config.toml
model = "image autoencoder"
dataset = "drawn small creatures on textured ground"
train_examples = 50862
image_size = 48
crop_scale_min = 1
horizontal_flip = true
color_jitter = 0.2
bottleneck = "plain"
downsampling_factor = 8
encoder_arch = "resnext"
encoder_norm = "batchnorm"
encoder_activation = "relu"
encoder_drop_path = 0.2
encoder_depths = [3, 4, 6, 3]
encoder_kernel_size = 3
encoder_stem = "single"
encoder_avg_pool_shortcut = false
encoder_widths = [192, 384, 768, 1536]
loss = "mse"
latent_channels = 16
decoder_norm = "groupnorm"
decoder_activation = "silu"
decoder_weight_standardization = true
decoder_channel_attention = "se"
decoder_widths = [48, 96, 96, 96]
decoder_blocks_per_level = 2
decoder_block = "sep"
decoder_dropout = 0.05
decoder_attention = false
decoder_upsampling = "nearest_conv"
init = "kaiming_normal"
residual_init = "none"
optimizer = "soap"
beta2 = 0.999
lr = 0.0036
beta1 = 0.9
shampoo_beta = 0.95
eps = 1e-08
precondition_frequency = 10
max_precond_dim = 1024
merge_dims = true
one_sided = false
adamw_lr_other_params = 0.0017
gradient_centralization = true
steps = 6600
batch_size = 256
epochs = 33.2
lr_schedule = "cosine"
final_lr_fraction = 0
warmup_steps = 330
weight_decay = 0.1
adamw_weight_decay_other_params = 0.01
Rows from block 13 of the encoder of a small image autoencoder, named by matrix and row number. Rows with one number belong to one channel. Each number is 128 + 32 x the weight over its row's rms, rounded and kept within 0 to 255. All counts start at 0. Numbers have three digits each.
After each channel's rows are labels from the 100 images, of 14848, where the channel reaches its highest value: "responds to" is what is common among them; "lies over" is the class under the peak. Only what is clearly more common there than usual is listed. The data: drawn small creatures on textured ground. In brackets: how many of the 100.
# convs1: grouped (16 groups) 3x3 conv (encoder.blocks.13.convs.1.weight, 768x48x3x3, each kernel summed), inputs within the group 0-47
# convs2: expand pointwise conv (encoder.blocks.13.convs.2.weight, 1536x768x1x1, transposed), outputs 0-219

convs1.241:151168115142138138162054120158121113144136177153114118134146096094096081141163176180138134172159092151167123155084169114101103208128184101134143
convs2.241:071116114103070124135154204155181126131127165121100136091114142139168133098219147167151103149170122110124143149120122098187154168088120146115180120090099082153117090098115202169137153172118121138104100092077076105154188097139071112149101151086132207166092145133112149166152103152148147099104044117112152115104110116042130157104106055126133113137113113133134073116148106122152140125139032137071140158102166167136159142122132123139121128131120190118149134095116140100170112126100137087105102175109103114183141116100129147099114174111118151100154179097198129149126113098118096166135183133164155122143160139106131142124167143132155152128121057112145122079107123093
responds to: blue (93); plain (65); turtle (32)
lies over: body (90)

convs1.732:163144133096151103117133098170193187127119204176116182108133098133166096115145093162126112115128123087092139088204159083154147138121158161134118
convs2.732:145113120112098137158159153129117133166113125163137141149137147139126108148104157122181098191163138154147127133155141115152128175106150130102153114123104198107184123141185119154162189082117116125089099177167097094070138172105118189149156165163101087101120125136158096095112113123116162169130119142187205132157123128149094153092131170174178131148198095182184154135110134206122099130126138105056149188092138169114163129178115081145119183134141083142202134153158197112114126073163157128141121110133054117094164149119120170108108096126084123154117133214145179170140145156079151193244126154130093073088173174135128128132145152138140119185086105109080128155134109125
responds to: blue (93); plain (67); turtle (31)
lies over: body (91)

convs1.516:118115055147116154166106141123068178204135116139186156130125168120095139083125119138150097098140132185176079138100119112119145195119102109093135
convs2.516:149165166111170104116123133134114135147161048193136143076155089195145090167068142152186186088161156120132140162173149110185128095108106142087083104126112116128139091172094120128116144082120069086088197194157080233098131106105103139149132172117127153102135130152087149164114135129076142097114135120127154140204118135144109159100111154108194121170142055138122119146109135104102122085136064138158132105134121181114165159126211158118117137134083170107208126156147115103073150137154142176137154136120131156182098127169148145162124120197148094119127117154108127140149111154100061085082090182153063095062128102142122146117161138143156146105099100161143133132100113126
responds to: blue (99); plain (64); turtle (33)
lies over: body (95)

convs1.329:136153136119110097088173092100132112145067099086083154123129113151126132116090170100175164101167063095137147157066104126163149176100150150097186
convs2.329:119131149179145094092124073076111119134125116081127124149159136176138108137165186151129115112143151095068116079118151137134130135137121130148123114100096139092131097040147083191125158076130188078184156157113136167105155108088132138118130065154114091061108142125165149178065061103124107117134108154124153063066125098160126150161114149159119101144109166116082092127155121104085120109158111130124131123088182133125123144170120115165126136141133111084155159140149189139134132178117095141170218182118149131144121103100073134153084185110143133148105099166152124107092126132171136097065149044128197147169142098152145158103089150096189155178135177114141159139081187177
responds to: blue (49)
lies over: body (51)

convs1.701:130091173112151118143111109131178173069102126118117191144120153118141211133143107146094132069138115124087093112121176057097087077135121150155120
convs2.701:145155208117174152159125168142137094175090102136146150094137147096116088149105154102173195080098115148165141079137088073147079147159072133176124140079165136115110127145172141123177134174156144180109080094082100103169098153149138117140099160076166138075101097180125125149138097138184127108133083112195099123141090165116105139135188091151175145135105109195164125094100109117083102123166141135099095081113152039134155139132145071097191145125156116124134076138126168140108127103086101097127052087181138140193101141106102117146221183086140068165103109183079164087116178129182102136157073109080116131125143154127104130136088145137156111127132111076180122111104131029
responds to: white (34); jellyfish (26)
lies over: body (41)

convs1.423:133147133141097148139083149102166140200138097142092131122075119121179142119081159147076093071187116156120082144065137113161097106136123089074121
convs2.423:122120146131157151085221126162098126165096136116130161088146128133191105128115114089163177100070129108141111172132150107174159108162089143150184155141148131158134155112154137161155101176067138147101159121045048113143138159099127076067092121095097156166147142154116108147155138142111106120119101157072109079169070137095104104091122107169102150153160127140115090140180139170167114132156153151143119129100124086109121161155085139116121149128112143060122132124116154073133161097136098112165088099177121146110108117127183140114137128099186060141117128124143170131097107107130101180115121207169145106116160199101035076103118118098126125123066154113120107132132099137
responds to: jellyfish (32); white (25)
lies over: body (36)

convs1.289:190128138147131180065103110192123090172131129115069067090088142125128149218115104092161115110125130130155113123093106116106129136102140160161153
convs2.289:121103093165183172170178184053118153163098139118095079125145149161147107110171181098155178122181136091098167067096144128134158121154168132124100082121053112096096136172156118075154096163108134081151121134105106058112126115129128094119103114058132115146105136140120183094159115106113105157098141109156134104179192092123123200159131125149115138174117168168110161094148156085153139138142054167159074169142113120169140137196088146105159093132154115157165095142124168153149192092104158095117116116109196139140182108168135137149124097142156077114136103088114127160078084082180156159111147161101151147160138143138155115142140095088148148128115146063120077122128110129
responds to: jellyfish (51); blue (32); white (26)
lies over: body (30)

convs1.485:088168088094107128150129108109064148158146163113246172148102112149098109144128183139152130145131104108178120121112088112089152101149108101150100
convs2.485:134129116171161129109139103183200162142157153084169168155137142139130114159170100113089147066107186165193132164175121129152172140109155094120199148139178159127150188152140174133099197166120096180158088096131109126142161176126145137161152187071167128111128171118133186134183136154174103154105094100128156102112106065133119124093113111109127076118100128128071119108143181176121148071133105096155132103161096153114181140151090147148106096113138139097128139143093107103105142082113124129053098147087124119176097194089166144172172187123149165138157153143193148118231116141143079109151127121181166120110149124098096125143143194166092120131145075115098087120224166106
responds to: blue (90); plain (63); turtle (32)
lies over: body (88)

convs1.236:112130162147095128051045088128167150158115178147139091100166131147115100137130139131129185158109075153137149081159149090140126183155079144152129
convs2.236:096108152177148143154136116117124144189096093142096088167112137119141130175110124106135154134163117098129154176097184114074087146118142109143145141092162108104146162139161106134101100135085135076179162180136137128104128101126165132096140098099054140181084092111168095185187129132151135160101222131131178148182074098089172125145134174099131072122159164184146159169205095095122109116141192127106104179126145101126164136163144182130138125132205099115138145136083175097130085135101100170136118139120097098140158198152162139138150090151165141126122086159067143126186129105133156096174125092108193093144216131105135126101157100067088144141139126130136128102209171120
responds to: blue (91); plain (64); turtle (31)
lies over: body (90)

convs1.1:158070127111155068130112102190140070113202168091170106115188154117164129116140069164095154141130114173129113125104095135134147148159140170116111
convs2.1:071139091081113122154102131153122115097133111138163115204133128146090164091076139130092116151179119080107116075189109100079164168118163113090132163136032077156185113085119120161067134119127098120168076140096112117100121142098133135148158120080189148148148144128121155191119101180115127101097155117086139165096136169103185084125123118130083124132145123098111071072137162143116129117122124092103133103102129142069145089164114127112095111107091110089061137092144139103135142114079104099092120141111109081129124136078111150170102101113161106076134069148141117166149162192131125103140101120165134096104157148152073163113124128119087136111016143155087157112137082183
responds to: blue (100); plain (68); turtle (32)
lies over: body (92)

convs1.729:135098161163093169148166147144202177144127071138131128126120128147094123118080163058110122109162168135135151120129226120120139148168090090119137
convs2.729:183128164117101114116151146005116138109125069119053108123148082112095135147150126116064075107168135159104108089174102062100115149089137142113122163178124132136145135144087078093118112043110114080164107090181143107100115082111106115106156135111187138150088114124135127177067106090116092184157122107140118120095120093137109160097064087106156105108101131102112127135132112115193126105176144123126132066116057123074108123049109127149078131030105142127112149127136118127133106164073118124128144110171088131133116106114191093120084120169171122122120096134146046167111123142159159095181147114153106116145142085054142103112150137150086124150127120107144190138141110140
responds to: blue (100); plain (67); turtle (33)
lies over: body (97)

convs1.72:138178176102104127104116105165178167114109118129170090089078143114154092081118173150094108038132111110098109071133155141121122082129108078115120
convs2.72:120097140121163106128135155165130110093118160118090118153123143067146151118104059136102124066123141184125145126119157122221096084147124159100068117060134135147144196159110178077099083174138125160058155164126141120106095174140122169129117132157137180199122106102138097131167134100121152148136113132124114095160144106147149103115118183115104064130123151123166098151158121096115151109144068080131146115118118114118109098227104075145138117142132134156093153107124119124152103192115148162096088096106125105155074119147214161056090132106130128111152113126118161079104058143181127131068068058106153173155133091075134126115074117090128160100132160159099139179132105068
responds to: white (37); crab (27)
lies over: body (30)

convs1.300:139169141104168083089122161143125180146125146052122077083149095116087143150106121144113120072160132162109095145092064136064121135087161163143129
convs2.300:117093095174091138158121154137136060136082167094147133103116166131126159154158152111143071113077171105177109145075117125059149111133055055114151125135126111151168146090168105027144130122116148228076100119124168068082078133112113119191170134096094118162116071109118146145159163160140131123130060103099164138111166186127175166090151135153150122108114128131087110165064150105134194162099069182110127165129138094096133135144152128147101136131139098164144082098135163066150089164103114118142120123145134106109119126140032104106166138124146131138109141145154088096130132141107130068153131146113090179149105125142120139169152091157119109126162137122160107106097088104
responds to: jellyfish (28)
lies over: body (31)

convs1.380:066143098090165150111069140109108113072087084105083134138076156139174113148139101156111154136101172120101080077090115150151160128145089114083090
convs2.380:145081113157137121155113133112119138113126106048129132167148090153129130115102090127133196148131120148096085129133161128178151109170128111132152141138153169206123118073123191097114097146150112192137114096139171091115140170097143139121128134084107203174139084102158102150181143148128145132154085173147159126174177105102105100152133139133053148163119060183129179079112125111133120097099127127167128150099077124075094108137098156155153101114134099153118120107118118143095133130148122154144161182087156093197111167138116106143136147100145128109153113100127122138052162195147179128174104094103125148182123113106139164156098123123182209124111136113117168134157114071
responds to: white (33); blue (27)
lies over: body (60)

convs1.365:105127156075058100178073119098108122098099083123117131160140112147180090125102099178157101088177088114140107147139144114146153061155157179117131
convs2.365:162111079054177162160143122145125062160206149166131133155109155172108093078070157174129116054172122128105143122073170140124068151115050088119206122109148150153108165122121160037086126078096139158127190153127168091114147180062103164127146108118099173122103190122108127139115116137140145166144146134140129099142160137158124144074079119129050090133090171101092101100192094137170083142130117158144134095153126147104151114123117155099106105114051136149101148158142111172155118133166106127153119124149183144143146136172207066073125157117068132150115117149129089154059099164124113150244160096099158112245110094139140125125110087165159109118090072124088105075108101052
responds to: jellyfish (36)
lies over: body (39)

convs1.445:119065120104112164145107170077105078085164084143133142100119124154135129128149080075137088177115179100124144163134133063084112126112137104086190
convs2.445:106155117139095170082130145115123058151130140168121096153155104106087101130072179127134200108162094097110099122094115130071097082143129190144156164132176069094110129080101084117123157101152121173204152088134170108094165081114087101168196087127155100136058070112144135116109175099110148089140131064135101136115195105124156184196091112119075099133108128151168196101157063132107131143122167116144068109128163126134093164066145101127085099146131115107187187118145100102119200173153081127129158158127124129113129132162127171117122114134080155148148117125095143167160148125115126073194108107096079107166151092167179185116129178092150081118174229181138096095173100146
responds to: blue (94); plain (66); large (54); creature: turtle (31)
lies over: body (88)

convs1.678:102152196120142118141134196107152142087087144101139115122121167132111164097158162186152102103113084083085109077137089089143064098134136186139138
convs2.678:128117142135131148151106143199112140088134066083151140143114095095113060137115148147143126117111146169083105124093105163112093125099147142133168103112172091175105102130207133171124116144158136186122138125100124125132099127110154109097075054156110084153111160151094085146050228122186088099141115121160129110125132085137119096101130106103113155129103148212199143131170133114085078113154081133119148073135129159103143134110130159119109066076135126121101195096148093143084159144091125090170192111124113125153153136103140194137149138039143172125135127098154093116135154068138099070071088060144148109133113136128059128145115144085146157121091113140170109112130115137
responds to: white (56)
lies over: body (35)